Weights of a small image classifier.
Model: norm rmsnorm, activation silu, patch size [4, 4], layers 16.
Training: muon at rate 0.011, 17300 steps, batches of 192, held-out accuracy 100%.
Data: trained on made-up road signs on poles, 245000 training examples, 13.6 epochs.
Rows from block 11 of a small image classifier, named by matrix and row number. Rows with one number belong to one neuron. Each number is 128 + 32 x the weight over its row's rms, rounded and kept within 0 to 255. All counts start at 0. Numbers have three digits each.
After each neuron's rows are labels from the 100 images, of 14976, where the neuron reaches its highest value: "strongest on" is what is common among them. Only what is clearly more common there than usual is listed. The data: made-up road signs on poles.
# fc1: MLP up (model.blocks.11.mlp.fc1.weight, 1024x256), inputs 128-255
# fc2: MLP down (model.blocks.11.mlp.fc2.weight, 256x1024, transposed), outputs 128-255

fc1.394:069090149151095130151102097103124211143199185107138114118086128103124130142120096134142071143108202137171130180065100141152128145112138099168113098128132081125135147189115139135120114092114127159138171146148088107158128113118087072126157147083072085185103121050088071125162094077133164130106095099152162151128170141089117094130069140170126118199148170146140148078072168093112097126145
fc2.394:197160085108140142196068107060067176087092076092075132134136109099153138134133091087100210092198127063133157100106121115118067168089172163096133121090092135122078134118108110134155138170070143069168101100137083101115137166149129100113102131166156144117129135167172138152080059148167108114117090211085123126122152110112110147124156163086146123153147116130158133079129135125107097138090
strongest on: crescent

fc1.57:092148107139167147066107170109091136102120137150134123136187148114125169147183051176165057132164119111128135119133144148198142120091164109165201137115131101069077154127075072127160128114121085155122109181177130090111090203089125191133106185146124102160106087066157117159123091076099098071138102077107148140129174053115143174150120087128096135117117122151126142121137117169116193140150
fc2.57:072128105107127103154102098157131155089165128153093187085110096110140164130152154114076065119133125094139098145149181115103107097156170067164093120158119076087156114152144101121094134147046166140085133119097105153148139175125058101115113160120116123155169094170126149119156153113100122131165148119110143192109131061170127079071148170149107102122175109104023141138118142078134093125139
strongest on: struck through

fc1.586:124099109062101109095167160111119140122161129127145116113068081112181152052084107142152099110145165154122140112125157152069123141169067141086145136124130144121169136130077112139114086119109114112155133115116091137181174130155095080074049105131147100098157115198114150112177136100156141144067128111134095088147145129142184145140147143195106126114145136103114075063112113211143116166123
fc2.586:138184101111172146185126104116105131138180132168187155210105114125107102198085120068143178164148125136118134110111112157147143217127147130173152150110143180181126089105108110165080114158131169111115184040118156064118090131101145149140171129137136218064151100139169120103183063120078094159124094086097144092089117161112121094124132148157127111109162109104172148185111143201078147147104
strongest on: !; square sign; struck through

fc1.234:088118145177147158089113112184122073144142165126117120185112140103154160148145097183123134163183075137135130146122089183137117116114101122148129088131126191161132082130102130134155147104198095173135135176145168112115139098158136103152153093149133137104080105101169124160119079168115164091128153089097121081127173158104108110082214077136200098094088138079140148070139159093084153123157
fc2.234:136108103116128158147114136151097118166124092083046164109145168156086147121103145127159150194121115112200141183120182153086136143150146069132175142158118120144127194109117130103163132111134141141180136103098076110102180110111060124073105176130105087139135127132118175120126117078129122119141118146168171194141148172122089170077120181197151088121109114139139117130142082129122177106059
strongest on: &

fc1.701:126146201098108122155139140176105121098111145138147110094149101124141116091112107115136103120096122136195076106094109100137154060172152097101151164124066110107042164104160113078116157150160091150100118129136099125165097172100156137161120142118161097184088098186150121067105145093111116132180118113101132190138164116075158104070148126047160119079114138167101118177115177178108128155126
fc2.701:106146139084110098095136102172091127123132122104088046134091063151190172100141148139175116150140072144095102097094114098117150243176170185088115142142141104102140090204117133125136055147088076082093147158205165158159146084125107165102128143143132114156139100121086062134127160129150128127133064182118193166136154082154141114156144195101122098162171110120144089102175110133123189109141
strongest on: P

fc1.731:088118157154161100137145148106114103108097158048122142126152101145144154132065117145130128148163120117125122103108183147130105122101064134126113082148130166190129113125079154109131176097143103123137111140165123122121135178161136154111141082088111120130134169068100149052094126166178138125130143142104042130119078151087161170095133176195149134165147122098126141058134161052140135090097
fc2.731:144141140106152145130133116120116117125134099090134112126167168115069161121157177127112147162125141188158182139169151163104107109160131126127135094104109044079151185064077164103166079128155120101195175092123142089174155181109132140148100099160130077136159098094145107165129107114180145166092151173136174154135123068088053114126111101117155120153164158155085151158186112170150117178130
strongest on: &

fc1.695:113112159125159098087116143146091099152147102045197154174141131147097101114159133137085099119110092087151132178130152123080100084084145096169104101126098125103150137076115128181087067131100173113160151121102187140165096101134051134136168192140182118126165203124081138100071125166089143149129212143115147203111129145176091165109126115181124112160169116127101123094097132128121129087121
fc2.695:116119087130067077124091180129132141115159129219096173122104142107166132073076079185161116102103164086117096134127119125106095091120098105100188132204140120121144076142135132136145167065115160144109082127074091102168108120185150154127100091125122137145108070103140100140147142089135157106097140217188099130134127158096113159139136144124141118083116155122135144126092122116211127136111
strongest on: triangle sign; grey face

fc1.491:124131151120121119129188144146093103166180156182105127131130103112106149139142197121125095165179126109134111133132133124060193107194174137151043114171165121083191150088133098151071121135181104180134146182162154102140113136154153207104134137085154139103149113110133119111131075073147118093100165168105118164149119072104179102140141144107126119185192117090104140163175157121154162150117
fc2.491:132199113110119141049176130141146075144143072072123131156124122151139072174164121201099104136135088140073215137114132136158149156114087137094096104144192051141110084120097140097151037120132122061213103127167112185112143128146121152132151096156098112090082156124089094177131153143141145122099128144135159023155157174145077140129128091114099095090120138178139104104127113098127076155167
strongest on: star; 70

fc1.267:104167130117151133124144114141091146097135182127108108129068106152110135133131038103183104133120170064174122128181148168172111151126145195107119106133075122124163128168139166091080138109142091113155126153137086088121058082110154163087080074137134137103112131149123138107119169176062120147131155161126126152189226134161125059097114123121116131130101146111178114186125173117091202133094
fc2.267:152092077101112174146153084109092109124109122081118182177149158222198135214087070143095170157122128112119121097140145111136115100105131097115103141100202121108133180069099097197157120157139112104098087115150121151137163117165100178132167125177131166096140118146072121103188127150083172129153116158118103105112104120107112098124118132102103115113159142114130145124221102160112098142167
strongest on: crescent; struck through

fc1.602:123166140151148141137150071115201126112141149142097134098168141136128155115080123186136066151127118145147165129156181153151129150060071123158162152128122183157147072101144162183086093064151146143164198134137141143149185161141168144101106133077133139163154132123116133131183152103139103166094142120106107187059142097118173089107169146152126139112164120144177126108072117104111181124180
fc2.602:117134153129115106137132134111098139139054186111072162130101156112157093121147082151105114150109145118128088051084080080102115141113187082162110140132145095118120149099119100113169121113102152114143079115111155115102075091141155146071153104152157076122077130136128125074164151076110164151140110139102100103133164133172205105133125094064121175127109114096065082127118175116165109112091
strongest on: red face

fc1.580:064112158079157131096113169077151173146079162175134150105106100108084127153140152111152083134093117122155185158191146170138167109136081145114150110128164174175159109169082139139123093100124148121147068066116064132082140107119087199171142104069158057072124124117072117189166116086069162151110124193164113108094147141177119120132152126122142098118153122154108082090094106136171121089110
fc2.580:077158095155117126127108123155116110157138080125117048163140111161164114120141112119155143138119142073124110134099120130177118165204159071081106168107145101100138136067113106094170150132167092113168155102120136084178116071122154109098119126118113110114138079083174133074153113147116104063138204106129095087147152170144128148119090090153186193185149132145112109133164146098145125172200
strongest on: 10

fc1.193:168145119101089123106128197077075118140109143113158113155118091108101137113178102153167103160146098122113083108113084144139137066039138112131152154115165132126118129125130130101171094064132139124152141089108109130162111113158072139124151178184138144138149131146091119130106144053179133096126204110116140098122102142153121173122097093127122079100127126152043133095116097081146092087115
fc2.193:127096161163128143152136168193137101082103126145176068194063097179136162134108132158117098154103179161123142134120114122108093157154133137100120144086150108117076116135178120137080152084141103114151125055125180138095164143195131126127101119107114157099120068066114126115081096127115118162137128152110126162094073109134144039169158109132130085081080176110179151109104140119124179207133
strongest on: %; triangle sign

fc1.262:118090151134114152106075118082129167137161127140168076160115136123133111067160056079111150148155170144093110119101133160127128128067084085077148141125149079086142189141218131145096163151131115150135142203172143134139143097154141144101142181097145119172124099113182140130123172111163057088176148081116083117130159156135091133133123109133120146126164075179120165132079146084106118106146
fc2.262:150163132139095087108129196140185130106136124100090157148126141158135155164137107090136155080128152155072113104144156082115114073135126129160091099147100134144182112107046153141111126116155129150110130061057112145169135172107133161177091178153101150129114154162151094135060194154207161129126088143129154144133163175159116069129130123109119182106143135135037113117118114068139181157098
strongest on: star

fc1.613:134090133148160098113085172138096149142074134104160164082134121157154130118101061166166115117135174134124142110060080145151109154132082115153189113071110136113078101138062094174122092084153111193171142081113142133171137133145089092162122172081136117155094111101122132128200129124136161130073188192159092148074106116132073144127117139169135198139139126189150090171146156148149158111149
fc2.613:065177146116129166048205086133113145151132129124136092148151135075108058140147133124156175091134129114168084140161137116128131156136148165103202141164107077093113117140131111164059102117191058057082138090112064090077162162145146112130105132061109153069142130147165113138097143144160095113187078115159176100164147149094130097114171095076126140135071072164201140136114106148146129095123
strongest on: &

fc1.108:077074101117111140139166185129114142096120126124140080103108139066106196078189159111157073146170052150140085140113136139088076166081143105086138108130121153079139173146093122169141108096119131165168122163118107089135162176166086147126144195192102086132191198119094148072132138139139135144155176168095112111141091087119090165075181094081107085135068120139125180137042134129135116157133
fc2.108:163195124139143121122132122083149143151132073141122090135145122174125100136213123117150141123102125165142092056106130154153127206125107164180130140118150119139096100150153149130131096110111175136073175122126135108176065141131187135158057082121121225046080080105117115164132175098122106145112105146146145111107112118048099064116104094140152081039127148148116116136135104124106152128073
strongest on: red face

fc1.333:103140139129162106135128197120137085128150109195152163190153108123165149123100169106125140121108164109161081199095110163170100092119155095104109140215155123123075164133084174126132121041140074182139108147091140113115115156156184114147124149091116126132145069095139100075128108142191054110127154150147116127143128169139116154132102106089153133167062097063112109110154161126165151131136
fc2.333:165195167080033135124090162148162156178100145102109162092179174138081157161124172124074159160175124187110092122109132143162109132136131097118173115105150121165079111135090137136151093194152141113175104086147114168157107162083104133106078104111122082106105137170124126128113146143120138126136109090157161182158141129154154100110159164148101089151166105144167143103166139145164126137100
strongest on: triangle sign; 20

fc1.427:086097094126123093092142101151094119193123098174122101134105155124122148107170153142082119100139178098120104132134165162153153125149154133109060150115060137073143127148176135068095174139054117120145103176098165140136133192173158123132126157157129121160136141122104086095158099141132113101147098144156079136128130115089167167142127126112124134140100090161113085136134121147196153119108
fc2.427:175141134183188122145141178076120176073118117094132103135106113088166128140109094116187181122175148114189100140159120143129203088082126128124178135075151173086157107137155146129093087170165120119131172095111080106063138142167154138089095140145141134122099152116112172138132070075171123114132155094191140181171089179129110171166156160128164133087143160127181073111132121116124175145116
strongest on: crescent

fc1.742:160137155087098117125153157128160116175180081163140088125140110088143106108139138150147091157166089146171100152144111186136161074146052063100074129145130097149103066141132168123162089140097131127176121143128118114196155080142106164124155118134081097168143078104121143155138087101121072153121174126111151171077089045104098194135065174068137182116114098130104167143170126081161153076135
fc2.742:078094053140159116209037105097105121163107194076110133097112067141103082138135085137139128144098162152115134110069103091127080130141118127173186077094122095133133122166174147079134109092141116146072165091141134125120154083146133118164112097192125111093102097141144136108135107180144170168141087095080066155140105134165171099145150065109140090098100151173109131059088133114112081134157
strongest on: %

fc1.638:144148082083122120201097089140086139143138136171122139111147145150156099157128130136111125111110118152143058134125131123145153136120122134164135115127110090098131150127186134119115161107082097150116120091127082163109145120124153062175188205156184057091127107142124159133125174113117105099092109136134178133143139168095128108183149144146106143123180150086089099195089114181151181110093
fc2.638:170170173125163122120124116186147146135161144102119072126101094134138119167119161153106143146143115163106181214087105154107153148103108114053095174098148066187110179075099156179089111119206116177154163151101157082137072087162115130113115093137096159167148091098128116157139107126134182106148152119082170179127172165157142111130145111094083105072082163101131145070118101163164121140112
strongest on: %

fc1.750:208186146134133146151137088222099132128110196152170113174174100170131098149095085160121170104121130110138160135139145107105197135117164135147151068064124095155098110117107143132221117164144126154117111072065126081120100149128117110097175133056122169134083152162158136173120153189124102108155155085208124125116135135147144159112160073076099172093088144130067138103192144169111167102175
fc2.750:089089141093100100097168119082155130124166046116091125108107104111088130085122122119157113090133110135128049161086099076150112120180144119110080175183139173122160139116172147172065171102108147151116119175161144155124117094176129111145124104152109136149120086110115063116148130085118173145119119104083161087140153100165153126135060199123101084165139189125166122190128131113115079189139
strongest on: triangle sign

fc1.647:129079094178127103140131140164081167156142133125184137108107145122147121127150095113124107154080083064114067129090182177103123112064157132196180135149070135141057140150097174136113139082147084159083105125092218148174103168185128115117116108143086099145177102135126094108151113126125100155129116095126140108084139110140168173134155110128167123091112102115119065115171141140089074079092
fc2.647:084154122181142111031190136166146100046220121162156106172117153133082100079085133094144116086089130144146125154151154093136164162143118142084121160071131122111112120110109138133099181118137119146159132115118120106121119122140103136160102129130178153129135154091097114168108100141162109123122075128142071186134071169131133163104150105172074151166158177157119189143056085147143112166126
strongest on: &

fc1.174:172109071193109092144138101101165103124139143126185051116169104113097106159113101151185113112142134147130087110175078126103135120141156131141191110153134128096127151126094096101141152177142119110063107138170050119123113150124172159205179131132136113108113129121047118122155164200112145107160165057178119114172122109213127109113158149159159164193106120126068174059187193083122117157082
fc2.174:145121129070141120109125171152072145165134185154091114124124105144177162090110110138085168111115045119187219135108160172151113086077097130138181161120146104165127105141152187139113127106135112131104187160105163101156102128096109092065061158140112118150120100082140132157147196124119117064108129126104164113126126125100116111162092085134047077115154048102137153160101155164123174118147
strongest on: 10

fc1.476:112102117119174145114084140130131185126210148146154090108193128107139096148094160156074178161108097142150173134167090111080142130109097168126160173139107137160121063028169147078126089166125102102124093186097128102120098115128120179112149121164120116117187087100125081129134114164171051130151155126117101152138118153157131127104121138124112096112174079129068141115157183205133137118125
fc2.476:120093163174117093097135105130088100117113084124092105085088124079161104115145062124171166125164112120104156148087170129107152184114144149131124143136196095100110196163129147175107098128129118077116110190115108157118191162107134120125147182120109117126118183147132080165121136165144063176057106088079123193113099136104103115135124167142121114177134143165168126118133115141105130140118
strongest on: triangle sign; 30

fc1.307:118116066122176116170197132089103189091098084137141127077136154100101101148119127124106119110105161077155143127134155157121151115151123100172181129104131176158141121115198146190134105133128105117152190169106105125110140168150081089119110067114071081122114139176133152133061179150100149083143180073108085104088162116170134117137142127083120102140100159160086156126126164162106154136159
fc2.307:157118095141154117128161113129112094158136123136143137160158150148160140151153102131117121131171112172114126150099153101153150132192171170128141143116118124102103084153174091118066141096126159169158207055168134123080090035118126151113127099122178178097061099130154155163108099120159102104139116112132164172124131158066132140097053156156122134071129123129123105089093174102099104181157
strongest on: star

fc1.328:103136096126189120130112072168064094103111149163152163106089106115073132118205138192209112166152069107107093139085122146142175121153077121120129076145083144106127069152144157105115161171097117039120156190110079136126130147093129168170154136107147122082167119069162155140152135195090092075159135111156124157105112093042096188149135146093093156128146122155070165070127108092141147164073
fc2.328:133190119186168088062151149099105111086124152156131157204171088158217150168087068140105111113131130106152111131114123153189134144136106095109094143112138122135136133149118171230125095096117129141145064107092121143099201123121137105061064077160167123142134132156096129095128113123089077084143144131070109134153147142170130130110061136154173140136146078130135134147147127158072083100136
strongest on: %

fc1.520:088106111104136149144095144148088099073157104131123141158105112102114192116207128116117168134163154128145171109113049141131124102173119125097128074142101104163154146103165110097107083076155154118121113118171129138148187138146057197116148108142129120100112130083135163143126170154118188126132145113085136098120095119118159145123176153106117099070079139066118186103137145185127164070100
fc2.520:124129098146114047156100091154141141131131125217157136111104098067157098116063151143150130139114108119124128080070119134121137149158088151171141103061142161078173097128114113129119143123128152075140153084079147096116090073125102116177128197168153149175108099141150123117125129111137074166129133145135150125155104112085067105154129116099099099113144132159122115124090041102135136114163
strongest on: !

fc1.561:087162113164098124156069132136137113152121163144213156126117121150102094156076147112113184164182081136156112129074142159113129126144064089075090063118121092087126102146120152127130114169154117153167154178139142144096108130127080122099127095111160131124161177172179165102090092106084100103145135147164154163149069101134118133165153172101088173139128156145146091116155091138164166139089
fc2.561:058143090173176098098125127140200081096099127160148143138086113099134141114130066147108101147138110105112144247151090153103162102103134131103077128131156128080098137183186089166096126111156103155172065120103123095126114145122111117103188105076097151098110121151094118124110116121140139156099167138079184197162146149137136113195080119123174149086155187138106098126146142095127124126069
strongest on: %; Z

fc1.256:042160082194157177146035151098105165127132145146129155098115167157168181145157106083132141138143119157157089126074179177130104109112131075126176108136135110141111139106092159178123154124144147101063118171116088144099120163102133130102136124202101137111181118113116140119092176110144126134091115137158119141127110141098136066158087121130131151094064162173132113082174182089106175069129
fc2.256:158142140138118216135187102124182120087147165154144108121088124144080081140077121164132145107124148144105128115109171069114176144085226103140090183118089102133120151169126134105163116109149111136154159117106093125118180123112179160125133160089104118154096144148083173187130133123104119142095138136121159070192082112160078096142115150174109075141113129111109093108169132080121191116151
strongest on: crescent

fc1.278:119114107140159119154156132106125128144103165182111205108106145133143148090187128143107141132169141135130155098125094132118079118165121078118091096154095146144070107134142108146143152174045141125168173148238079105107047131166135104117145126112142141115124146142129135149142131157099132076130166156106203164098116143093096146079100187059129073132178134078096167162169207096140141102113
fc2.278:146132125084104155127093098134113205084088182069105110159122137177091161080082150138105179050074148121107054168104128090134180071115128167174129112119160120126168122158106195155152064122164115100135113144097119115111110130147133202141135110162110123099129103127109116144113191053105124180138145183102140103134137132131160114122166131172175099144143114165057092177106104121145091104141
strongest on: triangle sign; T

fc1.505:127182143096170143139169130086100093099148079099117123169087104134131162131125168104113129175118132091069078095229126124193130091132143167114126119103108136125055110146152148121103113105090074132175108104116097110159128197134126172137167129097092189119132062141072130164174086129158111131103121110178153178172180138154127141106099116189161179127141103084116117069098147111179108063117
fc2.505:030055064170085153122151106146162164156151172106161133125134133103141123151065163121105107165146099120130129082162076124091118130118064059106118137129122148099142138132150145137129159145122092103110175121131188119165180098143139075099078143176131086056136166149125121100097124151115140118202144086074115131121209110140114125133093137118088168165156147108167180119078181108116182113158
strongest on: %

fc1.358:149155164180165191140162075106117134134113164144126102092125100165088084098076118115101118136112076177184117172171077146165147147081078110141144087095144128142092105137124200105105141151101163023080108195097113200097102154098100088161118163117109141171109161089082113124126145114128191178134100132089123180098111127122200127102129131150170082073119156115095143125114063126155095178162
fc2.358:086160199152175135116172150149102143095075205128136135127103139076188100175156128163107130139087172176120061105159181101115159121153161185101210119154178125118147106131161117103073126056178154165109112142151140169125101125123160178141117091171145126149136190165139135155130087169163117115158132152105131139190128153175154137144120092123128140100109124136116132130148116163140141129077
strongest on: star

fc1.557:071111133090110147133129149164148131071157143150156058127083173118122115090163166072136151167128131206119142142155107110107175127175146130163159053106069175115143077201155110131144166135097177122110086126130134107143099188136137083124172179158162127101135121159077100093098116168166093054155110063141113122117125132164144193118155175101096108077100155091109128144132115118132156128174
fc2.557:145091188165190162157114106112078049098169106078155162114142070109173146160140100138157070063140095136198109122085114169117130151113156078148136149103144096085161117084172110173065125127166157123091115150140121135137133128135152104098138129130113173125143145090108051101136136133152165165131156164152142094184104132129123137168135147152126121133149114153131112150135163124094135121145
strongest on: crescent

fc1.35:102107115101101151076143107142123133099109174156084146114119116085128134160092087157202092143125128086172125104182154172131208120089139111133142118158130119082108119056153105119162078142153196166104093115106170044136157128168128103128136119138154110147176138102153146082138103134119154110139072043165174125113164106115155138081131102150082170059099135142132136175096160176162174141142
fc2.35:158141090125108131162143125142104108110049126118099105123117096153115114121131125110166123110089105113135118101174151093089151165069174158059092104153136117115169121105068113165188116135040100123080139131175151098189156122087142093111163102153078128169122087146054129087080175111119104076118094120149136141154104103166184177131149140067157078129116092136144163162116167107085175137130
strongest on: P

fc1.673:089052126086172128147103171182144111107106139114130177122137119111174133135182043165139178080158107121120093139117092183161182174192138144117113114120099102126086125119079122100116134152161147118090054132138116159099154144154130121132044157090161190114173219087137187180168129141124131159084125109141116166130063106115185132151159131116130094167140098139097130151056157182124148158177
fc2.673:102103073113122090114122109141116140144093113105163117136141104115121176098167127077127095144137147145057090096133115138103149130123134119142157040104131183122136132164085138175152143118171176130091105148076156169196118151131125095169143128178091132163149130128181100096131166147142119134138179140093119096148139139176115152095143141137149163139075115077148189112095127098087190166112
strongest on: triangle sign

fc1.459:168128149171106153121141117146109118091170100140112153092123146152123158148157083119067170123090137215125132141128135042196141074080135076155115140168118115068088151182114158133118104177142152171139132128089141091082110163115127159090111133177107109170121177096139151169134096151161171101145088149112127141194100136147093150097129180089179140121143121105097143158140122129175106136172
fc2.459:092164111116100113098123101140111116088134136103147170121118145095136110154169100150089106094172165095118133133135167101095104178168162129162137113182162118175169161182149153137130142203134174153087136149160147143150118137129133141145116121129167135131160154181136114149186117075162109111147145119095186109103094132126119109073097183101152099101152190136180134181122167131146127049150
strongest on: 10

fc1.282:151093118121103106102090155143135125069071156184124130116078117059177148079111114143140122116119152155162125172142176064161146094143143155144160095127141181175120081104076085094086067191117094075083141076111116183164112164128156161141077155130115149139163121112129203151101115096079087134112131082089141091125129083172129126120125131109087045119114134121021107108115113173125144094071
fc2.282:171218107068123159139139167141129127091105147102108141138164115131081087225099099140122099080125092172097144086174144128127113123096129123129171138083131049126149094133154137153155149148103126121102152139117129087159129111159120181141075150086143154112137114102120114105188141158111107150150108105082122158066080147142158133145067145154088197104127088159097142170179149168121134114115
strongest on: A

fc1.646:113086142175094134136083122132116107082159101161120156151106103121125124134038095162117076141146122120113138083087114202184081142140179171113156076158150127104114173100119136103141146117155128209146105108070091102094152148126146139149129132169075134153123152119130107060229078131095149109148187081155103145099142130166119159107116107120057135102108125133141112099086161117139099131131
fc2.646:181166146110137135158097137132131139114108082124122183127162152115067086161137094137100181127101116157149118107080132165101125171132132081084129132087190147106102123125132068113134140120122111085166171133125107116067146207117143125123145137109106095131142104152142100138155171076125128078107093144158079076187070163129118155058152127136173099137133117152114152101088105079109100149149
strongest on: crescent; 50

fc1.372:176100115078100136083100129097124158114120141117124166131113156155141117116056027164133101143103054128150162165139119148149131112108143109130133115103079128181143131119150148142162154097122120138116080139140131155079128109099152193142123116158153186084145157142076211090116114197136107100126102102150165153146180133084129126083077112111136147135104162117201113162142116102151115179165
fc2.372:086122095112114134147139099114102157137168117104172181157098078068143122186084170113124130110145157146160105156196114139128083151118100166126133114122153140155122101173124147141119160123156216152121148136124178119122080124086079075172090094185115122107100112120131164212128144095077124124090170120112065125107116114182095082091125084178109161152089109098095129168179102128152090140179
strongest on: A; yellow face

fc1.177:107085118103110109170120143173099145115072096130138142115125132168102182079135142135112111101160073169089131145136159149148127135143150128090165118105130101097177115145200098112166127121176138145107117157225124161104146048148203139157137098131204066200115126055167156112121098137119135071165125148105158169104147142139148108110121155124125161147077182148172064142097143182179111054103
fc2.177:097147156123119154074150148071096119189136110171087114110166172086131087079126129123142125159141142079106090114105144067114102149091107145080087083115160142149053115085066118175118114068121170103112090082085123116144140195166116084124137080105151146127136158106069093182131102110064124154177153117128080123082126142186112131073142084077121153192225128095054098165095067138120127180145
strongest on: red face

fc1.598:125158135178155118118174151119123099154147061163141072186137178155163128129144121177116185111175147096175071100153197130151111094139140150147117149088159142161133144154134103114223150142120083069086137127120092120131141163136083126145170151080149181106062112156103086072131163125112103135119150111150131156094146131112171143110149140122081073130134132122092128114164149169148162112107
fc2.598:084083075112161138121124159158120127087093153103163175151120108120173118105149129052145140117157088100172102110172073073144126174110139107148121091154140094059117081133166143189081176086097146141158159160152138145087139129144132191091131127101073130137183164146121177134123098110156153123092104079137085161129157093163129124112104144164136105120041128132171131168143155139174097133080
strongest on: crescent

fc1.536:171182092116112140116158121121109188140104195124178187141146116126130171124122165062104086149146168114178116184109081143132138110163098159129126181156140120135145103115138186073106112157122134116149125121087099145188133138139163111162129177133087135055141151131132166098120159179135161101147116119126165101088077105101096148103104186184103126052134137059135095124128191085144087155174
fc2.536:124107098179070125195144143157127097140103182081060110134122103074150050115159109202113153118153142161120056119154145117172127148116151150138131151173163080161143149128119125089091152102117115079100161138139120113133142095151067173176141131148109083136105144173071178159155098133103087138135126129124138162081168164112124142164126142118122127106107117128103138139113120148100151156147
strongest on: star

fc1.601:079131118097101115093054162079111145112084136155135133115097158146140116108135070156091185128164171123050157127200150104125102175132194136125166145146104125097086122083122086073098092141078115137186060115105121157111143167145155107156150136117109160182139138039123150137207127180160130188111131147175180125131090086160109151147086140204166104155158076158123124142109084093131131164143
fc2.601:121167090167179081097134116134117145128169115095119116126141112111092164053156182166124078120114096182138173015150155110136078130103103127145118118160075118111137138119123125123189080108139127165143154177150139140125170095158161140077151108114088090148136163109127082161122189119066071140093114187100047103133098126082126135114123087084147169164133128111154120117140165143159122109117
strongest on: struck through

fc1.464:138068076085101116131132184140109168150147145172147137042127152143131098146134109145129070142116108140117144168106192123119148092091061074125117133087084138178109064136107146131142112113158116180113097153116147116154119104115146160101084150168080098114152108108128136141133109166155143140136156162169161141113123150162132107117115086133119190133098162154154134130139053061155115108166
fc2.464:098150132175123182117140082149122108147134123081147125173155127095129034118107132129136187152108109128148114117104174128092095175129144121129142141166122096120072132095159125168111184062132130075138087117177036101089104149122086147184134123153101207103118133165117138084134129203113132169150154165123097097188103135077054101120126123138097147143144114154185153179118125128154037120132
strongest on: &

fc1.680:151126150107110117096121145081167147108094108136150085118197135151158104117146080138177099123150122146153125165059174144133128159071105157163104162152177100126098110132076164093096112125053108138095082117129143128062078168113139156218148122164111143123129158098123187113131097169108105122096160143147180125127182090074118116091115154144148142112122135135130113167131113084145136171109
fc2.680:137085108124141157172131089116120165090118157153104154123114160144128093117155126074166133079140121104090067151156069108144137166134082075145130097149079192108122157088152151162070166094157102143066132122136154089192094135112079160141109110171141132100133089149144146175157102079099139126181156117177052094121160100086135146144093092136138118159117111118129137136082152138147056144156
strongest on: triangle sign

fc1.461:097106130150163125187154170112101125123097173140124137112161095107179118165125135107135125145153137139111118195091122111131103124080109202112095056090220086121097119131121150148143186099136108110174107120128137179186069089146155133109115119117143140223196154131113179112116146123118125094079117164123110177176147133101153143146160141191149146222147102139135178079131100234102120168148
fc2.461:103111101166158162073143169112113088142130128117125134118128172166149106120170145118131098148167115146152123107145150139099152132108108105155095147147052158153171137107102057152070119199142171139099120136110100104110085138091084113132123093123105163098080102146144164127146071133151131100158111066139094136123058126146134161093090055153111164103071107091092222109052145134153088148092
strongest on: &

fc1.217:135083110089150167166113126104152153134109128087067080140094073167140108148123082143164111062073073140158110154162191194125179189114137149113123092175115155077078137177141117200132119132134127135163109129160094092168116159145089113130178128112122092149089151151163148136116139127150128118136129112109091109126160084158131110143139130111116163150111122097087143146170165139124112006154
fc2.217:136186119108096144099124121113052158146124151135189133139142092136146169147167082097146111192172124107135135169138088108169054088163107141178126168102119118077137099117143119128059170084120183121096111157109095123075131117093180105135099138099140145150120089050120102109136122152068165148136142098177109117054130159160124157075118110118169158140103169159123094121106146154089156211104
strongest on: red face